From a checkpoint of a small CTC audio transcriber.
Model: arch gmlp, norm layernorm_no_bias, layers 10.
Rows from block 6 of a small CTC audio transcriber, named by matrix and row number. Rows with one number belong to one neuron. Each number is 128 + 32 x the weight over its row's rms, rounded and kept within 0 to 255. All counts start at 0. Numbers have three digits each. After the name is the row's rms in percent of the matrix's.
After each neuron's rows are labels from the 100 clips, of 14976, where the neuron reaches its largest size: "top examples" is what is common among them. Only what is clearly more common there than usual is listed. The data: short made-up English sentences, spoken by a formant synthesiser in many voices. In brackets: how many of the 100, against the usual share in percent.
# u: gMLP up (value half) (model.blocks.6.mixer.u.weight, 384x384), inputs 0-191
# v: gMLP up (gate half) (model.blocks.6.mixer.v.weight, 384x384), inputs 0-191
# out: gMLP down (model.blocks.6.mixer.out.weight, 384x384, transposed), outputs 0-191

u.189 099:178095026177108176135143180170130155104171152085075102166142091173074091150169132161130129092100105094140164148071063129123103083095118094136111108171147071127107106135120102124140184107067146097138159068166135111101104129117099149173145135124150095168162092125090131144103089123138094073129175108086139162070110088094107129109121096140056076132077174093156104156129121136186090140202144128145132126161189155078166173117136140135165103131165084126109101129113102147100104112161150098154073103145129132131090079107171158115160125154117177073128086095153138146124160126102110099
v.189 098:140152150121150092088135134199133140136169099120140134104134090151127119127149165141109147212109142139157106104165154130061121150135080122077106093153121132126127165106151158157126155140099192098120091111136099101160157134148157114112054088136129031086078144123121100085167125139141135129111156116171149140148090168127122096176086132123159089154152104122087116191160143149161130103173100096068155191145089149167123133136116123142140132137049081134155153123123131112134123154179130094178097128126143038107141171078164159156189098215148138060119124148153117132091139144071096105
out.189 101:140097129149134093094122141131124150121115103158115187124134101123090159120160099097144179128078175175126158115144177110173135120124151127140068069184105077105189138109210166122154128103166126111131182103098085133119118080107172175139100123165134137114147158134149112144098081123169109181132138051119130148105113106118145202142092099098174161043125140173162139083126089148103113120104130120045088112111116147090120092121157138129128143137108111123119129120052175088171171147149135114099133112122139154128155085158050163089064112215099125111147159136183133121106093126107128161
top examples: /u/ (51 vs 25); "this" (32 vs 14)

u.248 090:103115133157099078149123121101153129058161155154126150104106144132079149144078122094144146153104087184126125168174126153147114134168153088133139136146107132089124176182136139113169151124147165125172103106100152084122134159139119087143075119087076099127147101135124086169122173141108150111173082122074137056174119128106097117127185127087146156143111076083098118148186175127157149131160066086087101149118142055088154120180108129082154103243116158128192090115115136145129069122137134099146215119137078062101142123115184144134106132107170105096149096153108165084127090113084106114
v.248 090:123138127189097116105126143161231105120156071166120069093113148130114176116094155128138139143186116150135069091082106102156154130082096165107108139151149190098113138133065123129119090143190148155130137138136114133157106125134129191150131143199123110134093112076143168076098100135151122049140091158138092046109077134087109118132129094095096109113128141173110160139187094173127111104115161183105137132142133096156103146165108155095139107110131046126102144165118148106131122151122153127144114115113172106135139174134115130174088133075175113114152093182138158130130136116166104100
out.248 100:115153189129086136153129107098067104141092135085174140067140148063126151130113142164181157139126151082081128063066100083080175170165133165142154126153164205068112089061151123153161108152072125149083155094146092106118092144113128117122156150140144087101086173184082128112165128134107141126176135155171111101124113105088109120151179117136137132118103148153199116074129107154105132131145153113156165119050104168101129133140154080174126112062135083141096095181049159087134185136120109126100207119139134137115102076117103109137059194089146095097121162168167124095143134069115129148
top examples: "show" (67 vs 3.3); "me" (67 vs 6.2); "please" (65 vs 6.5)

u.311 104:149116097138137144194135155108124115168104174108104116146170083185138100183180071119082127051152116107146167094134120101126124073125108125167146149107183091172066074091156167140143135150129110089115143115152157137144175158125138145082144124108145116142106135100122099106156169080155163104104130129201120143143113142162187155113132111155192137158140166106140055125132112162102144104120162112156106107148120160197096100124063135175112117093132115156159153110143101146082092140124137155138073154145143162145063110097178117136113132128101159092139109145123106083117130161157102183
v.311 095:163163099142129100137158144175125179157210130107139059159104142116097071193137170125109093155228139093118141127101149133107146118110102113081142159132111174211110151147060125132146143086070126126179126047165181164170187124113143132148156136097167076117147138153102131108117118135142169097148132219148136120084166121125075153129117115132114079176097064148108155148216136132146129145148122189167171171155102144184116116133135175102084125137149101118143099048161093073176055118141139120166125159154137134130133151105144110109173134155097184133057113121108118112120103173135124124
out.311 098:062134137184141144155141100105123167072142105135134107139126131134140126141127125110120144207133090180148037082144031100080159145137120130094133075056143140116091133165073138117138193148075201146137086110113090101099120106153101117170082134121152158141116127077121133179144208126148162119059117216121129173106175154184094067167120122141097075128122123159101149159163078087138132141130154136169161120077118074134185120127081133117120157160094140089170122135172105146177072209068059110121076122142144111108173171086100096149135091169145145153090138085152132162087115189128125108
top examples: /u/ (87 vs 25); /b/ (85 vs 40.1); "blue" (66 vs 2.6); number of words: 7 (33 vs 7.5)

u.12 099:160081119094073091164121103142080111122109172150136175156185081169175074110119123173095128124143158111085094107094086173158107110084082116113155132169131133087198114111197140100134129116110117127141156172130154150084118125128145093132174142132147097135164176047187176141110104109115111147104144096104168149160077109127124157114134086088130100129123125165115117173100099153105129134129151066130188120153145179082116140119161146144098157089119099123162082166108112160096152141176192101115153124082116136086061036149113190094168138128137160096165100169132125123148161098052119147
v.12 094:115109171122163121123099139116131098136172100143145158113160103163115150114129120142165120162115184190144077125147148131103164103104121127062079117117091139111161099109140151123117091115131161162094115095072103199094142116116174131135084156109133183132109093119153127095072124159104094150156081130172089094106063124102076104122162133110189120141179128178175062158159147156097144161149140107059095108170194128132082156118117097128126086109097103120159069137092145099106148149128199107150113075074192057111186137122126123141169132093136115164136118180143112150092113186128149094
out.12 099:123073099150117067172188110112108162089126129114157095141077126135105126163151146075077135144197086069110115112136152109112156179131127145138189143148125132155130201100129132179119140147064124127113093110102114109145127143166141121106095093125094114098109145170141127135145152165090111159146073125004132107109193118153157094173090114181078115097100079093060181127176089134129126133144090126138098144054109074099156087182150137096127210105079069151131161158169143140154087121092151117071122166155151159163089171113137115112066077104113137129108188144139170177119128073163100091
top examples: /m/ (64 vs 34.3); /ŋ/ (43 vs 10); "lamp" (28 vs 1.9); "me" (28 vs 6.2)

u.181 088:152072102172110121146147146141188108130126155180086135148108089136149084102067107159129107143159124179187110099126112107145068103137114103212128091138141146108129161140123138108177232090111124113141126137148108149075132152146078154132134127167113086132136082052144118179131156110146143080117064094094103134151116096147145158131140161142104122079136095129165176158149128171125151129154098114114141101114113157131122121136142094122144133164109120096145127139130124114127078184137153119166143131094102111078075104148084145061169102131188122078142131113033192154115148086125089075
v.181 088:129174202160124107094200151122126117126149107112135113078152109158141092169124134115085087158142094133208070125166137097141119147073127194058100121145122173144114141134071157196174130057056179168117133105125157157130142114134129157165147191157141161183106083125115080090144169154114133117185122157129084055155119138087133138113114138102176110139146125210095138143129118116064120093164135136135158149069079144175132129121128109142162151130105107106080151098165099103098119106143165156151099134113225116116131126138093095192094094109163149113156107140137201161117120138198188049
out.181 093:110119106149074138102113086133080210079075098107135102221126156136072126110104128090148126149190132090130112160100182089125150124176167165138129175167137116119101169108140146149112135158111058085130107095148041065127161148156180077087187096122164085108145157162140058147091113143110142147141114150139126195147149172197102109162093099182072114137144126091129138088099140109180141121077071095144091131074113087095127104135133114099151151136136094150099111172100168134131111087131134082112141158114124136130101142068155105067143082103107144127114130104123120187104111120117165155
top examples: /m/ (75 vs 34.3); /aɪ/ (70 vs 35.1); "my" (65 vs 14.4)

u.125 116:079117148161117144137210166108174161094131164103188170141097123185099107155160077129065176127115070154143109146210115106143167142083132165090166210075182079109137171072143165095130175118155143130143111141164110142116184165083121146095099077162162097120135139126082100075167110077120104113054103126157181152149102117164146169128143139068150155146099098116071117164085114127121155160122161093108090151167071177109138112137113095178148113074183148137136109128186142180113142126150123102124154146185097148135103153088152102139121147132100119084132116140104145139072141142141155075
v.125 092:102107127128088150116127108126109058086133149121105132142062111087170128191144151110102162084179082175091150072167163149157179089168125115145144157124154139132070150178113086174102103084078103153149107136081169123126102073143087113115141152111107139140116144129137104094125191141163222125192089198171098136087142042131096125151102139114131133158149064108126158139163132137146079088135113128146209175115076107118154096183126134095108119159113171139153154099172161144137101176107129190205112165165102130095110133143109136133135165147170105159129162126073123129164077124127116207
out.125 107:178125094085148159128083139105144168111112154146102128128155132100099151153153109168066127104141099149191181193111170146238136114084152078171105080138134136127162166179112114134096158075144064081142070100148159148117182072146157160113131133142117060167078098129112128130084089163120107147145105143117112125130167177195126104107122069167156118144163125116134135121166173136140081113170141105173123109145091179139090048092144131091077152133167132114054148145181138145145088141166110113137121178145100123122069124102105177109157070083077145182103129122039112160088152135165108086
top examples: /u/ (63 vs 25); /θ/ (45 vs 6.4); "threw" (42 vs 1.9); "sold" (33 vs 1.8)

u.347 073:089184130192148101134090168122140132139133050128074085119174138123168068160129141096182162125159111159088152078126081082095124084142111141147099101095072152188142124157086106149160082118069157155134124134146136121149129076105077176151159155107108167137108095088115100139087168109186186093208175132132097145087176108112166112098116190172136101138171133154150151142211111108145092124118089183160110118148110131170120176095126145138156133124115158094133178064137103092148096155129128188171099151140159098143139131134095038158117106159154124168099104070143131094114082119127059152
v.347 168:197114120132098105097125187092141131153105172164101123129124122148054081077140129102104135101121172102124122164146130184126103124070116094131118148105120110144145098155130086177066099096095089125148172143143136106175086106162149138087148129142168086122099093166084070155163085127096101152126165104101099156103147137100155136146089129140142127157205153063171143112077133133030129102127168110071129133121106121118072117111096163148100044165142155172100101138108130142112114099137154115124152134163161182052112100163144152132119174123124185104148150149154078100143098145131145171
out.347 072:129141143132092110085169133175152035166136145165143111125120140174192125112116181107126078096101141123109164119150116148147137107137088080126150160159217089088143107067191135156104120122201121064139035103127125152123120130109134206162155113112075145132112137059151104110116107170125161124128157110137209096097079128120176137128104102044145166143121099125141154148151127194148159140187208090095103089196132098141132106119172074128187103135139140151215067110090148092086132118137144151103125133151159142082089073123094142117143141102137094075153097150130117123116180136157100138
top examples: /u/ (76 vs 25); sentence kind: question (62 vs 25); "who" (60 vs 12.4)

u.43 107:144150049130148177155151149121079154131128155107076152110156080131151094164125092051127083101152074100134200140099152119132115106132087131147129102122174128177107062094140128093108149128123132131126147115191168094151113159103105162135107123111139115102159121129107117136129175079190146145162163104121069118096121117088137169128168101168117162173126115106116127144184099163154124142133144081125114117184151173166121103121144172177109082099145119160096117076128080095090129111103113114168086068127106159124113143119114119098129154076137182108112129168129122083084149151156110128
v.43 105:117098131127148103087119095156144191149151105127145097147090173120078133158111141103093165112145139117128160109161134127142095088125182122153130109136097133138157155141128077116132109111117082128098154075137143186132215124126157122113131139202133124133139081165115119123115128132133149108185099116138100134142081139117120145102148078190084124107112149109096162149161147139155059131104120150110148138169154125107156156121119155135080082194110114118099107084130156047162116141054194097133131154144194124130129167140114092123113116105170102203117166150152131107109113136104150139
out.43 103:111133118166116123137127121127142157148088137139126058153102102113116122139121133152092086110166093087121172134086147101153105150225154081203119130151141143146140120084167099111200098179118100075118133142178123116131161184093132058134204126172154122119199072183098158137168090139090176085168126113140124157198107146138104142146189120187068091119135077111108183113151124131194098155133085094162116089147141070157123143147117128103133127168131099143137164105121152138105153138119095122138127147132082113127109148098143107091169153111140118165109068125126088136096133159140123186
top examples: /u/ (82 vs 25); /j/ (78 vs 8.5); "usual" (76 vs 2.7); /ʒ/ (76 vs 2.7)

u.288 121:140074067148093171159198160085082168072183139140159139147183102192155092222161091129100127145152117189179106143184111071085111095123138176137131122086127105169100159122114178170163170134107109137188140135115108139087137166114143119119141109177090111162146146098114081118112191088109143104125132134140119155141084104093174177091170119122145137117111140147103067162181175120137187143132101096176098091083140155100124140181092138166190090125119153125150150060124153134075079149173203115184134143122137141126068106081164123122123104160161144075113134151096177175119095166100088067
v.288 098:109109084168179131096119155176138118118097148101166080101083149090092167204143170064127150155119145151068104105120094135099140138091168160088122168130128141153149118101115092133137067116130100146091130080088144141174131103102137097145087168126153117114103121114136170122134151099143154128156141202144126085086166107093093139047122082174067144109156152103160114163176137155116107119092140204093126160223182106146068147148117127055088105130146091154138125153168174081153136106102079151153192102131087129080127165183164087117111126111132095132071095155159129107180174130103106149
out.288 115:111105128130190158150173146019118106157157145145123132132118151084143151129086141128157119110153148162130108138171134087124196089117183134129126114178130128083149130101147169114073147081148119075091093119126167164076126155065138132079151122139106086157093150132172091081115161155116165122097105164114119143116129105088085117107165080132129159115117175184112182098058161130124180115057172174181121160160131125096105085159127081157105147114145092068156085155110132157119122138139104150115135111120173125160165142159089140183087169125103101121120126116103147117173147168108115131
top examples: "show" (99 vs 3.3); "me" (99 vs 6.2); /ʃ/ (99 vs 21.2); sentence kind: request (99 vs 12.6)

u.337 102:118144137122180110084127112117146105142135120151157131080098151158143170094165118124083131114106151161130108125155140181164125096077089144058126084098130088135124157123141107173088103105171176138089099117055167161122111071134144188121093198126102124139088167128192123099107089144113109092121095199138157141120199141152160114135126146113166132090189149151125146174098111102094097121046127081122096149154102126145119107053133113106035198169115096097159095156146114138144114125108084083098067122140140080168167164138201152190161080128072154180128098085156176172160116094175164151
v.337 096:113092126185144108066102105194142145155112064073168111134070137118127112195130126115139097158122162147115120126167136159130157162058154144107119162141126110158126156089075127144121109106113138201105130073114111170106082116104104170165155184113108146180119120077123107115103130145138101132159113155113138096113082124099073168055183077160149164121156102183191148149161098135125140116091115165154113170218158135086110136138210135109097169105117066113088131121113173103115148101142153119154181152106161129115142203141167133114142156093085166131106122100121162139179165111146154105
out.337 101:143126103118150124093153150146172195161126127126073122075114120136096118127164155195096134160112140129161177137116146199138098080070124152152126112122070064135171168124168177106112136042124140096114123111143165135151157053114126144128121152094116120095126103120148108113086113148161117157155132066125125113106187152110134104055157121162148140100144085091102155139089189129183145172160115137132151131130138098127077081084182130066099119117168119077106110103164078141165156058152083122193130139141148126191098163100129209137157085176107176209132128171119166167139130081134157105
top examples: "show" (100 vs 3.3); "me" (100 vs 6.2); /ʃ/ (100 vs 21.2); sentence kind: request (100 vs 12.6)